{
  "model": "image VQ-VAE",
  "dataset": "dashed paths with two dots that lie on the same path or on different ones",
  "train_examples": 295000,
  "image_size": 64,
  "crop_scale_min": 1,
  "horizontal_flip": true,
  "translate": 0.12,
  "bottleneck": "vq",
  "downsampling_factor": 8,
  "encoder_arch": "mobilenet_v2",
  "encoder_norm": "batchnorm",
  "encoder_activation": "relu6",
  "encoder_channel_attention": "se",
  "encoder_depths": [2, 2, 2, 2],
  "encoder_kernel_size": 5,
  "encoder_stem": "single",
  "encoder_expansion": 4,
  "encoder_widths": [32, 56, 96, 168],
  "loss": "l1",
  "latent_channels": 4,
  "decoder_norm": "groupnorm",
  "decoder_activation": "gelu",
  "decoder_weight_standardization": false,
  "decoder_widths": [32, 32, 64, 128],
  "decoder_blocks_per_level": 3,
  "decoder_block": "plain",
  "decoder_attention": true,
  "decoder_upsampling": "pixel_shuffle",
  "codebook_size": 512,
  "init": "torch_default",
  "residual_init": "zero_last",
  "optimizer": "muon",
  "muon_scale": "match_rms_adamw",
  "lr": 0.0071,
  "momentum": 0.95,
  "nesterov": true,
  "orthogonalizer": "polar_express",
  "adamw_lr_other_params": 0.00078,
  "grad_clip": 3.0,
  "gradient_centralization": true,
  "steps": 7200,
  "batch_size": 512,
  "epochs": 12.5,
  "lr_schedule": "cosine",
  "final_lr_fraction": 0.05,
  "warmup_steps": 720,
  "weight_decay": 0.04,
  "adamw_weight_decay_other_params": 0
}
Rows from block 6 of the encoder, named by matrix and row number. Rows with one number belong to one channel. Each number is 128 + 32 x the weight over its row's rms, rounded and kept within 0 to 255. All counts start at 0. Numbers have three digits each. After the name is the row's rms in percent of the matrix's.
# convs0: expand pointwise conv (encoder.blocks.6.convs.0.weight, 384x96x1x1), inputs 0-95
# convs1: depthwise 5x5 conv (encoder.blocks.6.convs.1.weight, 384x1x5x5, trained with AdamW), a 5x5 kernel
# convs2: project pointwise conv (encoder.blocks.6.convs.2.weight, 168x384x1x1, transposed), outputs 0-83
convs0.161 089:182163117132156132084093174179126168140143096149090109133106207096117127101118107164099121133131134206116134128119200109151117106090113146146133104088185081124108132069137168173141101105142144136109161111134089155130086126045112152159141113168109047125051142119148085093134160165119127152
convs0.162 104:150118087054123142114065124108171179078145089122110161136147109129142096103129184116114182106185172129097157166128081151118105152196110163147152116115115157181106102077155161170182086141082126097150165112093180137135108075179145134158054123096163146109092094128144122126096127143096115147
convs0.163 115:132153195096117144128199172091105103108103060156110090151092063126160143080099086133104107148107125124156155173148122080116152209131174138186170113088131149130154129161109087108125137057144051106125065174147138131141155132127148137090166137086116141156104143144157147150129102161094101155
convs0.164 105:153166102165110135109128121093104172064108103196124117049105145124124156134131118147214158144122086156121116103130109211102109144189124161144114102112167109165102152102138132181059133139096124093142160065068097113114137147140108108120122085094144178170156120116182102157121182127093101141
convs0.165 103:168102086152139135078138133090130088112154130132111116186138086105149118077150126027165142104185142097137091157110112100121101163103177127118124093158107087116112094108169133145113131107184116119113139106177121054194176159146107111151146134120182067189115193158121125148184104113154122130
convs0.166 091:114110096103136120121128161196094119133131177175177152110126143099117145150141156095069159078158147169087119159139073087116106170099089167222118140054117119104102115122100161168124156118140113147145130109063156110174185092192125094189091144127155140126116092131110112164117073135139104103
convs0.167 108:118133111151086089144169154162167112080123123159127138062031109127214170131116131143149169122117083093082136103094103188157095125085151135150129112124142096107172118126143171162119192154131128106103120097114131159134104162136069045130142129159167175156126124173141105153155091123140066145
convs0.168 120:118152110140141183085139120177102124130121146157188183153078105147091150143066088128176056158178110120159133140068111132174149098097061149109121113036103121137134128127164103109147099108120130143176154101160093123130132188130100096131179122119152158121087146125141111148080139130208081146
convs0.169 087:090093109164085065170196184083125154119147127171135184121132133173036121099146104157116155122138130095109091137156114148153171141164110106145127135074069164067090142116059132130151141117142120074176152082162118141104135118151103137068117122154160105107165127100101104133167170170111139160
convs0.170 113:125112048080111165168134105113139049175202115092114123136149168138087162163135082087109160103087152153115197136121140129136133133103150117169188149150102103150088127087170132118203119176147123131110087154123120108154118118099163136163158113052117101119145170065126147161101160135093126097
convs0.171 102:126140121069056197114131158138133156154135110100145112148126100111163094153126094126094153196123085170133140197152121137150133142091097123098082149124118077154149084121120083117170099160132189108131182147111094174109126142180160099068105092150117103082127155112138100141169030149136150170
convs0.172 116:126122076143141138181116130103036085128152102161197119144074160134157119104154123185112170111114102098066115134167112152107084085189179147159094100144111147093141092125152169098130120126150141153164143111209128126145100147155124181133104122064151114097094201158099101148118087127104113129
convs0.173 095:125166153155121170150139116144165098119105081168135116088139180100112121182136122121108104172110193083119156135134116160175150071131084141104139140147104117179174139092111095093060133156137087116115091105087193126224081089129175118145092097103129139185159120115148118106107155084111064135
convs0.174 102:107130127125122127079087120129107134181116184160126096106127076147149169170127143141179123184074150043063076128143127112139103113195152159147065064120133130122157134138163130126136143107113111135130184148140142140165097121193105149108141134090144149052076116131147138060165161125157094171
convs0.175 074:117106107167107155130145143119149099111157145116112124054137071112114119068118137141150171100128084091182176093125164158155111132114147180169151144136160094169141133138153157134134157084138147094139129119080109092140140158091085043193060186159135161077147125155147091088113177067121108167
convs0.176 092:117178130101143160141127116121163178039164119094104167160112173104208117107157095116168161157147132129129121123129097074134155076100127106097119097100138145144166160067175175140164116090154153128136170181098164148087140068144112117114135144104107163126058169095153116096109053093149139141
convs0.177 091:193111142172168117135133106104124086126138130151127191108067105129157143116122135148084087118157109119091125099136186144165120064103096129219117158178125121129176144059137110188135115091176137122105092129148153134118150151128180141146145035113110154172121128144124131085082078106121187103
convs0.178 079:093108184158157124182126098160118152187074152055083139078091120088134134170124095203131099094091096139113183118123061156075138159154125129114128069152116072169100124163097166155086140105138131162126103180155138128116128124133131174120145147067169140126183105111136144091166155134141101108
convs0.179 115:136168104173183072034108146152163111131114118119133096141172101103190087139129110106147160131197112123121143130109109153154080075162178141183168111136159132106127139153095080170109120100142089131116093119141148141174153083129146092126109118116121063159208179118118085134140111123145052130
convs0.180 096:128173148137076110128089075168148096122136134130091108134138106140127124160098111133052170107144117124103131114079196143115124115141100158133126140163108079130189152112130175173130142193114137154124105108186148119082119158174139165200073088195141190115139126127107086089109088071098138186
convs0.181 104:137128091129079138145111181120112135091134080145106164185096140128098093115105132145150095109127142123075084168116173149099124046155143142157096151114102088140089076140121113119104124128104172153145162128172170071190097111177097183126106104156180122130188159168072116114111150139204077152
convs0.182 114:119075128105153164152154151103118151112070212079105159130178097166141168117163088134109127103127126117172130093092077129140119067092133144100116081095141149103080178172127181117108158147166128131122175179132142082158125190171097133165122123136150113070066093149110124154116089084150179139
convs0.183 064:215106117125093159123072111130062138155170093121140156135119114151149096174106139103078119154139124209153093123154116101153188108196130118131097156102116178201164146127075104121099117168164146151144092083079195078125111141125127136125107131126070106127089144108160130096125124144086146174
convs0.184 128:069105160137226159135131127171112126143128123111084145179168076084079137094105123066147108085147133080154143148164130075135158124183119141133095115111166158100126174116127094105093147188134176128132118075191116151115101081090122182176172115112135165127145160115116121098155095118073138099
convs0.185 112:167105046113124116088171118143085090105040163098134100141152150137096122052128085185132073078165140122108160142148118112167133042080142130130146163140114125161140175137111182186135111176114159101166145146121101147154103148148159142098108117087165116085102160132143155184156118148114141123
convs0.186 065:122118110121142096151094144185114141145121206093118157129111102147124078101087118097091148099074145155191067157125128065157107112135168137109095112135173136156091117093183150082144177127111132104148210079113130129075113125110082136142080131117121094152109151116188103188165189165153152122
convs0.187 151:125143075114119115088074113082180120118122135189140094070156112104157101047098104087111148123140084137162083118056123113136124158166099130132082208107159206133104068173122176135149142116136120195147100124133161098176121108145104182117123154143102155117103165166141138170121153134141143128
convs0.188 102:186170083128138203110124143127136155122097133135037128075058160080121107117090114136117144140187090124078145134118114135109106114143170106188107151119088172113134085117082182139139129135136169103157122111118155127160193148170150166211123125126088162115138169104121118101085108127091088089
convs0.189 079:100117107076124152118183058076159127129142158014172092185120177125128160158164097127128114144110121136132120160154131083169163081086125099094144142151158124114157138121098150135149105138119134099125128128103154052123148105141134179145110155163118084100144144159113118108157104125070230099
convs0.190 101:160137123131147130121105147068146153157121181096073153126136128153108191170122141168163114149136155105181156157166143138033104107109114105032125109129130176118087136139080078084148122152115138140178135137147112155085172102177144150111157148090039106126142145118141099110113095080159142080
convs0.191 095:124136126136106123112166137173076138173141154132086201170117151117141118075167126161079102211147138135124096050136141116097104072120143157158090124144111118134128168132129111141146047137094159150097083117085181107089153123147147141128161114119132103170076102156135138138060105106138223140
convs0.192 086:181137087105138075159105095114146199120164162139153136137162129092168198102108095133084129099104095081088095180112077150111110158095135057104121132116193040164145105212177118140130139184106097101125144144139151169116128135140135134108134118148121129110097099131173120143151076117118144174
convs0.193 091:103104149123163090146162193151135132125170135069168124149121157205135142121138074150066146098182097092138092115123135096138110081159121113159113107147162107115137137111140159101119129115102123130130139131138082182178136116170102161110234130060083082087111064088111156151143140078140103164
convs0.194 089:170146107101165145128129138145138098126163102125124137154126214115118072173095157132142122120087126074131128131126118083138153127098131177112121072095116159149079097130104125154140151087157044099189124097135158099106137109158175147169178080162199087132152088125110170096104102099081183191
convs0.195 119:090095137120146105142168180192143082136092132101156106146076135135078177107136073189190146086172109142079105096170160155151158090120083183098138086136126129102144114175081111180079078155137122082084180123140131119110167142161141112069140134110152145074099118124145124169156138121101132162
convs0.196 092:165120087113113114148110132103101233120118139118113116146144110127112162111159171074138088151133106129101149082122129156108154163168146123150185125153113113074102198072081089165131102119156112129093131163153181106125186069145062082095201141138153093178095135181120134090122127134160124121
convs0.197 108:147187164122075177132121126209129192093195149135170084148106091110102080164119090084120080117150078079097150114117135135135092137141149151139183149125130124091117125135150096073118106186142150094082129095129157110090108129131153129106127155121174106152062122187113181180171119139173114129
convs0.198 082:097135136127130131108150130092135117086139113095109152127068145205086143162101110178122148182148169128117152147146103146172112114139081111101157100121107084087106157153121149172139132130165161202143191145100152033160101074126072164104082100122126151069160199130135141090135137133077116155
convs0.199 095:124110177156107110172175127112127133194118154106103111114143098162089167124100128142163094145092111100154175138099110170145106119134092104050077098141106105174154148079073109130097148173187116101056128142180130106101152126163146150186159180114174097183173099088126094136143133065142135131
convs0.200 072:066115127177144107121143135078165076087093128135089147158123140082116131096171168110133099100159101088134173102104162129167080111052147198171163129178117093068141177142148107074159173094143136080129127150137154133124118117130074076199144116135137136167136171111126136119159185111141088115
convs0.201 112:089087173113149128138153078177155132131095124113092133109143146113139150162139084230160135108095079130111203153128121196097118143117119146164156092134107130154148099114111135145118132060081115142114045156146107092099108107124169194087107151077135135088202127111136164134160157163137095109
convs0.202 085:079140108178130146098162167127080173103127083111150109131132099170147146151094114100070074201166113135166140139118162054102153097159111136106167088099182177130149113090129092129142076158136138112142120133111141121145131135154089139156107109131150177160068221155114125129138065064090131126
convs0.203 109:128107111133158138065190163188012138086129098152154156138126150156126103144047154154158128167125090097144111146069141093099110109102140141157135128115104147140152166138089132134158115081095150154168188137169142132154079130167060128114153150126124122105111101138106097065133141166170144076
convs0.204 069:105087118161174065103140103136145094120069099153115188099151179151135083117111165108124104120097133152140119141150165115126139134104197162165124154179154088088172156133169092022198145114121124129106118126163119140133161095132057071141102136124131157143131138117103160112107150148108057178
convs0.205 073:117143113128157135153092175110134130112114138134169141093153099169127119148118125117132138126051137124063105129141138115161156148108144121168132066183150149063206118130123116089121146074092175195132162055133120140100132134109137201111162083178134029101106121124144147089122099158147073139
convs0.206 097:115084131157117141122152104204147150131152103084111111172109172087108099179114108092128106175124090147065140022107145136071140090132127104162148128125147167110120122097107142141112124123156136114173117082148162129156179114089086123108190210038141174131127119147100172140127118142161130136
convs0.207 096:146207170074096130121086156122112107097116107104098123171131162107082126124154098151084107136158091101155140178158168119120095182175110120142128117180074134130194153130153141172197056159104103140159134138107120135102105131132087111091130086150177185066159084147163115106108110118083090150
convs0.208 117:122169050153097122109157140094099147141089085177110097119113111123113158178092179151150113118128084094136123116100142221120123144151150109171104101077118112121100191147171114177095149135093170113095138089111147132095151134164130111070097154136146187201144124108196135117107150090075143171
convs0.209 092:140119143103117107104140142147148157101186115133148093112092121120123162181077156147157125160153139112136087037190136125125108085110148081150164111165129094073142108109074121147129121117120143128090100136149172175128120059137102184114082167034112138100134194134161108171085149189133158146
convs0.210 110:116083092125127096109118161163060104124077164097098144131158145150119119145076083115186119136124157107149148146072166099191121069143163103123104130109118107148084188123114138161130191106088129103134193191164171083092158140184102144065143084160139145091104100135153166113159150175132134132
convs0.211 096:106126086152075096102156162158081126107153092145121105176199144076125101084147118098186173174100160108115126118136078073145106111106177164121128152082124126123122099092154170149082105147158153144086110136122153161124157094117136045153096121160130136130115162100161155139180146155135234121
convs0.212 121:144086178170146148233083087126143079115125112111185102123105100143093131119112139175134113132078113057129160100138101127122121162128151171117133118161087137206146157076122090107090127141140095162026105147140106099074157170147116132168126120157140134138162115110130152164176156091111148142
convs0.213 090:117178112122102133137195092085117174098128085192119099087129131141110168101107137163183154136100133168150143097159111176127155137137106195176166155089084116148060112150147148131119139167114143109086171104085098118154149077119077121154146091071153144146151094141178075162102139097065140171
convs0.214 090:170190129061097117153135127193127092117099065149112120190091105125118125165173117144130096151143101126211147080113088159112086100131100138140135097123185124103094121040104153145079180129138101170142114121164149147126165133138113118143136099160144093127158191133184152102150126110116101057
convs0.215 085:083110128126071161153118133177106150128118136168112123106096193132124180129110135116131148155135070188143094120148092117107111122145082106167103081165106088153058129143172139154124149138141121079161105188104126190108195074105147134106151120091236118153121150138076116073138108151141134096
convs0.216 094:132131168137105166168132163144105123164134115151084109074098126070121072141135143091093064155107144067118125102097062112189115157148083141063081165117124112109106137134177107142139123212074145143095124147130139158145174166107126138181171188191126137143068098135168142135149100148136138132
convs0.217 096:091136134167104131122106093116107121101089118195101136116115080136120154114106134185187156116055101161059172095154122216098097129144103173171157099100091107122104155138128122168044123175092128154143121139097114099117135151149110113092138128114140174120192150104175086157108184125132131184
convs0.218 106:082130141130105145118142132149129136102124139063094167139134180111173101093140159078088132130179119150088092167089101135140146089082147134115159145109159108053167076143172118169129157140177112059139096173094154171144150117122095173115120095060197136162099127123116136095177163158096102187
convs0.219 083:173164106152087162075129142096196135088163157099156082113196095119090161181138112128072138081129075133109134151084150159103193097091124198108157102123139156135093108150096144151132136109124098147129181154164112168174151069081140084153108135147134144093102174143071117143150125099106107096
convs1.161 076:137133110147123119112173086146140091230210096131110133116139135127129122130
convs1.162 083:125127121130127120154126097134138159121255092129120140165111130132121139118
convs1.163 129:131137122131136126134117120126120125135255113139114151128137138112124143120
convs1.164 103:142121106155112127118112121147142132027198103122112053107104126128116114133
convs1.165 084:170123120134128088093110108119160129100238119111101102099116148128085147158
convs1.166 069:124122132135122137143125131130123126060255123127130150124126133127122122124
convs1.167 140:128123127125127129135123119126124123255110129128131133127127125125130128127
convs1.168 104:133137127122122113114119139116120133111191153135142155240199129126135119095
convs1.169 107:152089130127154150161085079112138085064127148146132197091126117133176163132
convs1.170 099:129138134097105111133197126122222198097104125136121101131120138124091096119
convs1.171 097:130127129122130127141136155121128123255155127129118153123124128127131125128
convs1.172 106:144126155104108154125098083092116121218061120126171161148127144093159122131
convs1.173 116:126107171102127131135073120117139104084070117104149211180101128106146110102
convs1.174 085:130146205198133120076173192096146123171104121134115143139127135129096119129
convs1.175 087:129130125127129127110108161136125111000177134127123108162128126128129140130
convs1.176 085:131133134155112108143113166133148202170195126156057176144147144157137121129
convs1.177 090:135132162135132121132097151131154060202139128142119226152132128107156141132
convs1.178 085:128109137090144116123157209122112138029098118122094123074105117141124123132
convs1.179 110:126134111130132114144224122135125162208203102131104109123116132130146127132
convs1.180 078:127129124126128123130167169115121161049033141134116144060128128127132108141
convs1.181 116:143156099123098086093149117184103103066104097118127083121122162189090099114
convs1.182 082:129121130143137117150082177136117104128251173127144129093131129115150129126
convs1.183 110:123132142135119124127186145133147101000124118140146156159142129125125118132
convs1.184 086:128128128128128128127125127128128123255124128127128132127128128128128127128
convs1.185 099:139098145115143117127106107146161083068116143124125204191173128145109165087
convs1.186 104:114164104183144132206049133173113144111153106137078127119118150106140116119
convs1.187 091:138143090122142138140149143086110149244164145140144167154098123142144141094
convs1.188 101:141144175134104119175091127111120209054088100157153099130120125156149137143
convs1.189 107:147147098149123131147114183100111152085170103121150209175128115161086088118
convs1.190 088:128127131128129130129147121127126108255118129127139120123126130128131128127
convs1.191 085:128147109133115134098174198137103238152111127119159160154129124118141127133
convs1.192 070:125123137135130127200246133143123114053141123130131118135129124127126126128
convs1.193 108:122124091136122132168139082143145111074185145135090162198173121124119179154
convs1.194 089:126131122122120130136123106113125145215036128127081054144121125124118124133
convs1.195 093:096124105124119122113132128129121113226107125123134099080178124131132161208
convs1.196 082:131140159138117149117092128142120111213128141142154235094128132136123158136
convs1.197 094:127130124124128127128166114125126135100099125133106255155123126117124129132
convs1.198 095:094087119109157111099161143176114075135081112122105126221097132124147139149
convs1.199 099:129142121147124144109173138132128181020078122129118181164132124149127147111
convs1.200 122:128129131127129130127131126127129152000150130124121159122126128132121124127
convs1.201 087:126146113140127131110255160135125137093095133124123109119128130126126124131
convs1.202 096:130135134126132136145091085126144163253083139129166108152121132141123133132
convs1.203 100:109137099151148115114078071155141096087099085118136076103150119126189174161
convs1.204 090:127130136128127117164096148131140157000089121136133112112129125132135136126
convs1.205 109:110106125151153092172164158112110170070081118145104170089163146175155154159
convs1.206 079:125132114115125126110078122114122151062104124130168246150135131131104123134
convs1.207 096:125124123123143120113137255122123111123119165116121124118159123122131123136
convs1.208 090:123123134130125134131121122122105255113116128141176120130129129126131130121
convs1.209 116:140112154131127135159151133119140102240151138153076071126127120142172119122
convs1.210 104:133120112129115108116109133161100119163084128110084149205216143099102155138
convs1.211 113:128133121108126116148117119152118128199249154141108157114096137123116144115
convs1.212 124:129127134125123132109137138125127145255153121133137132139125125127131120131
convs1.213 119:118116109165100116095181062163159160123168100139136067093088113120160108107
convs1.214 077:139120139071111122199093231127140167105152112136113132149145132119132136103
convs1.215 100:129125127120128121115086112126129086000071113122114112143130131127130117129
convs1.216 090:122137132138133126113165139124134195055124133109081233121133123126127124134
convs1.217 118:118104147103134133097184118119143111039122126133089046159126118106093140122
convs1.218 078:127129133128127129121141119129134134255090123129121113139133130130131131129
convs1.219 110:142150145120131151145075110113090224174138139140198148101121145150146141122
convs2.161 085:094164180153188127112092105132104143114189108166153095092120189110123158232150100136087093146121112120136087134150158169104130120106145129113176122133089132133162135089172159094168097086138141138131144152088129055175102140136102111124117119161163186078
convs2.162 080:065134116137124174084092165090086135152113110123133117086108097116128146117180126090111147106140133166104104107107121097123119176129157085167114121118109108138119126080196114048164135123092143133099134088082080120128109136119125142097058182152083096113
convs2.163 086:159093109179127118118145176098095106118071068114106175143129066150164099118175113112118174122098141151132148109143087077101134075162153116115140082185148164143132085091118125147103103128103152164078079119144193133087125108190115111122139119156109174158
convs2.164 106:114142135150022079120175195130114169143122195164109078147153121142101131115131132173159106072126150102152142160094167108086122142158102120170124162196188158136073168126170121156158119149170131136089171155147087127160149131108157113092126116166136084070
convs2.165 100:097173114158189143117093084144107126140122096162136119141185126073132133123063179106196144153111091115120061086158100134121077150111157092155162155123138136138185094123145162123147108096145176156118090136163208142096119108109118074142098174176168118172
convs2.166 096:114129103108148111104151076118146104145099075172099087122186141118150149101136094141092085116148116164145168124151099102181114143153171135112142152103200126069124093116037140125131153118143123080104135078120124127056136096143209088113166108169113123047
convs2.167 115:125150175117121102103169141148154131093109131086201172106109110149089107156123168152138074119121152067121082104152100048105145096121147106086149153166092175123116140132130152136149107144102183126074147135151183100108082161152129147180117164057176135178
convs2.168 102:129122148159179101087120172102148127177063056171167169086147081098117088143105155126100124093050190124138151183113171150147109137139102109122092094137166155164106074140156084085106151121116130113109148198117108114099121151066141158192122115111137156060
convs2.169 098:100169140169123089089052102075101132113054176108115140104202114123105113135148157137119114101090116114147127086139149133062081168109164117148111114137156094078124138066100134171116073158118158099101160119143122126216118158145098051109121119087116111121
convs2.170 101:129119119134107155147165159209116147104137157231117141159080118128101162117098144167097107116196126097093067182096120133115166115120132122143163070186185126142080143111111151088144122111146115133118155169128114169109078122164125165133132155136122109116
convs2.171 108:106073117103108101128065136111141129133104128141183107114101084115102178125079108110147177140165151087087203114158117115138246129182131132151151134082174171132143177133140144098092172169095177125142165120141121083105122126120093142148104083125139119179
convs2.172 104:177092152129069151111090091098101144134082072189152126138109119169143133111106093123082106138152162110164158166152120066094108132120131148136218145103133135192105094160163145163138180107172104169088127194112111139076111081098117121092124111170150172133
convs2.173 084:118137154139116095106135143197132139134092140126023137086142152152072126144172108083131095085114093108132125165128122153105143152161140169065092117112146067112167132186104119170092180090139162154101121165097121098147110180061112147147140063144100127130
convs2.174 114:141184120105143149160124151140152169151191111103137158174103125145122168105099091131105177114141125146132153062157161212143143106107187094145101109104096191068099086151097169116165116100103087155150161069131156101103177130124121194185148189103113122085
convs2.175 118:122145138144113142142099160128139195070089184185091109114078152184111038175087146143119116133146108090134125094099114127158099149137139123163066160120131089116100156129129113098195077089141091112113156185123101178154130136089154114079121124179135141147
convs2.176 080:147133179131170089130191138086111168098194125159159120169125154157080125087124191139154166144138233109124127132110143064145160174137084143141175114150068129097098075137110105119147162097114101196139171119099099179126142124153160135084069166184135141120
convs2.177 084:126164148132149093105110150162139109126137123096119106149166141110082206122113187151180162188149177089131144084135120089133104123167086120079133121140116094108119106111076064130121119154177153134143162131151147108124168136167160199077144114100191093163
convs2.178 096:073150079094141135117184149175111140155179106078108152108105100118162155148161099114144162138207122106052126117148119089091062191131144194139124113171115072159145159114076136171178137116082180114117119127128107133118124180091133114139107190107127147114
convs2.179 106:114100121144139065109061082105113136152146138099148087116079102117092096109149144143192046136069096174152110133186135076108116122116133073154089121109130100108112149166153131147169175114104135155169137128158145156138118088138108210093146139129115164094
convs2.180 088:118117145149138162144100103216146058124088106129071188160153098111064142149170073095137071159122089203124086116190172098118159118104128140087199055125176162122170112143157182143119099141081153122112133091110118075165119147157091119138145095149130159113
convs2.181 100:080133150189081120210188191100136146121157153093118086154124143142129152095146136102162123082166165129106155102171113083121121092096091093145127130082162104093139158168054057082127119070124131158132045124126164110153100137152115187134114123135117112162
convs2.182 093:146190112133089161138138179144081087166145104119090188116202133152115072120157179053120196090110144131173137164091118185129186157175136146147134138144163120162135117107191120133133129136122125112105157143126124111166097173114088125133190180065107178141
convs2.183 090:074074102097175162191162120149111079097158139143119132160170179149159103089112105150146049056166089174078116152125140110158133131132071138140077115159158128126184156148176137090149127110092120168150133154149094145162105105132103118100116156154119146159
convs2.184 148:149113125156100111102070087101156134133138106140135140125067139133105177155125188124123150097162092137147119100091096159135177157138102131087182140166065119130169162157124099092172131173086181077170097066150132107131174161144148196104078146146054075133
convs2.185 091:114094152132149153118165119147073150132198165154158135122120132117071072051181167096127165112132145151155119114107116137101121136110167162091144114154111070067194176097135132177122136135113134110118152175118137084117117106127075076091139094155170110163
convs2.186 073:119184099135184131139042099168132176132107115081139129140182085044158074189118158147089108097118194114080118140096149130095141124129110043145139122129143129161177152087163116108110156140079169107120086130146158147169114175105133165083115108114116174095
convs2.187 194:130154151093123127168128139165161137183143106166124163139116186133144101092107090146125227166076105137184099114106180096118176117170141137095145166149159092079102097146111119145112143108088138191218106116116139086148138143154117088156086213178088090155
convs2.188 104:124094097132142115142118126133142084092087181093119137128131125137129167116118128165174154088121131133146101162111109129143134120084171172073144140106091103096157104123118183171162143115130160161158163113076179130120156118134170117120102125102153160085
convs2.189 069:123121146166178147185127103137122172161190135155172091158145158075123130175108097126158142154062118154080117091107125131143126103125086172168154149129143118129161185102091159158135184136107111132112140133129173135147103083149131111110083138134196179135
convs2.190 130:160067163109139169122106085120148138106127193150144122120124111119116096134149134016147144156143098124183210142104077128148111137130105086106129144141133070162121103167074138076153157104174139099179156146162074161080108141120186116167135119096115099154
convs2.191 092:154086135149108062123174132116087116142103077108042153097094172128103120127095159122149145103019151104134191111116087107099196160131152123098135096112138075160142179140159158116143100184188142157108110100105090117077130163121131130140130114144086125093
convs2.192 090:156146149122107101178162152156137109107142161117156087138133081130120091110125134142108200110121125080151155137133087097088065116163091142147162150118091157086138060146165121094074125176133062121118132148189152123202123136079093141106074116120168185085
convs2.193 102:068089100118066100134115148107079150162141088081152075175125148097124154120099113088127098187067126123124105115141086105105079097046129126103108096159152116157093127152115197124116075208105106151151131102150161162132083111163122113126066141116205109139
convs2.194 089:143130149125146102080150184176125173088109125113139161148167048133165117073073150075142128133140112145141117132132176171128114111134126142168078070106139125151143105089072190128179152166142108128101051142141218091145154022136134093115095108131070078094
convs2.195 096:108107147167135106140129156089149148074132134164126121155144183066143128115098092100207161095164109109153145126150169150079149154141153109076133105115149093084102106108170132142144106084143135184118117185142156165146155152117137184174105097148113075146
convs2.196 089:143165101084132137129161085107068170137140178102060154136118148091106103152121104140097106134111143052184144129135125088151059140133149103167131175127088129132107107151158106064180092148104105133181191121138125130110160113128104084155188193173117100173
convs2.197 085:133130170153075186090128077130087109123087154115113173123143140089116137175145143119106124156162110064138172126174171088182100122162148105173107135140166159081166129136083126115066093168108117133120143149153089138088094118119090107138073196145150108143
convs2.198 089:139103076073102106133124141112130131183157124155114135167056130149144095108129096149083128125114106069099114089147116105141094127124130132164139167092129176158172119094149151150088092190120114098161079158151131164123157135092094171125153156138161150134
convs2.199 102:187099165177129125172150120149091085142174179146119124146095141129077144113146096146135147093117182096183084098135094080152116141139122156150093131173139152127097179150085132184154147079152148125098155120136124109142085129121111112109100110143139176156
convs2.200 123:148140154111111135132088174140129063122147164187115126140120122125105083128069156142091189096180075102100130133079128065089077142127141135115149050138101135154093062105090149113119169112136154123122036096156134174158089136110176127199123124087112111182
convs2.201 103:139199182173161145157159080153123150123144112165130158083071136164114160164134088097165120181095165102125098098067156107142107108123078074135119133144143172136108129155108090184094116180139153162132086169128140150133145134216155053121156119080096113172
convs2.202 101:127141088176114068084211089073156163147139159089126113116137151138122124147132078143096109135155143135118207115083168100070105130161068088124130141087114138116143086151121166113098159164147106048122151133118127130096083125095138234143105146183073115088
convs2.203 100:109156099141079100107068090115183179097173200079111118166143095119187126149171150102133113157081123184143147078125169137200141056127167132144116120100112129121134154109151153146105085172094173185184229108134168118134117173112127165127121076183126125126
convs2.204 114:076137132131092149090085165188155175116068161123153122125116143101169123073107199085083157093170117130088122172124124091112121061128118108096148138100106091130148091113072131136084150121133132091135128158171131149196155124102130076236191108089106124122
convs2.205 074:106152053119136181082188092107088106153108195148085098076100126084110125134159117133146180131134167098156122109186124128146125132088113123117096141136152170149121101149155148140111119179166103124150125140159128130064132134112136136055135167091113073131
convs2.206 101:046099137119139170127124127157067110120074122084137129108091151131209140088095154099094140118133122159132073176150124149167114114208121139167143142134122158216143125133170133138136143111118147115077157083132148183098087166125117125134109133158161084157
convs2.207 086:131056139179102112138087084143118117149095123101103125118149143133093128115100080094126083114070117153131079118075144098100093110150153190131089116128153119066172102095156164172186074173131131094127101131135153158126132187159108150118193126088103114135
convs2.208 109:135164095155073109099145140158123061157162192140156144187139153099116108125109103122103120087134140135073112105126144130133154101048106098126136163172124084147098144149146124118144168166184147128127091081141147125091133097116105085151176175154128110186
convs2.209 087:121043155147152123155150168121052117133138132114085139184123187163122104130112096103125118106100124096086169118114176106105180142146153114150097159139097130032108066099147070139147155135168170149165186153138099172158090146095085062068091129111065167049
convs2.210 108:138098177073122179141132115090198156101112094146113101120142088118127174108143104134138167093095130189087077081176146120178092087105131175213104171115132138146138137122118085126104160164134128111157120129081110115121149131123112135161130097139148172163
convs2.211 093:122142141136168154117111112124091116114173159151126107137072153126108118183154156148128087105047189165157153081161122070227134140077115099169103159154191146139129141081045123092143110093193124079164131165099195120119144173105090090109116151193150116186
convs2.212 132:114122156145167079125202102126096069139080095122092175128110053138137108121164165199112153101210184173170195104128130179117149108132148079157181076146078120112132098142144150086100120116082132095110176186095145154127145166194127145116141107113156125173
convs2.213 094:099156151159097146085146184171110134183138079148099177090131128144125161134176123111110178154143168120115146214140145135091118088130172138199129105141139085151185097152189146149123107076117091110128116138126036119101203066095157135156072153077173126112
convs2.214 064:162109055158162160149148136071107156146171147116137168157102125157103118086148165136135169130152134168098108145144118097131158113117138094111133104146121144133126163141202179082081158091055106102089085137176171173101181146097143089144147124118135089148
convs2.215 094:093115109137117098096093146155203098220105123102118197098136146076131132106114110138150156092139082165117107184098140119126185103086100090110095095120107151162175090215149133113165069130196121126098121142064088130096131124100114104079144115138177193114
convs2.216 091:129145120067117173073076113140176188146089189155047138143135130146097118081112126102051098191214143179117155107108117119132083065120107096131115175152170119111089174148099132138123111109170103124142127136098153137126163136159151130192109155075112155121
convs2.217 110:109146129194123112119045124118113134124094154158066133116138057134201062148127117077173159121167082178151107160097165124153172119154161124063135114179147228112156179119086083118138120128129141194157179160103102140108133135117117136137134131119123175127
convs2.218 119:151116132129153155124165154106108153157158161164120081171120097092136128111144099120119178106140081149123089150130153123151134144087090121126132113111089189081118144121141165071122095149163207166139146065154088118140103106169107192106134075128104140174
convs2.219 093:110076208130163183182120150105155157111186067145075097096100151141128140138090134161142142173112146139074157138094159161150092117205172099118064149116096120110175169150136125152112152140168110104134140131108108135112144139143141098095152173147098083138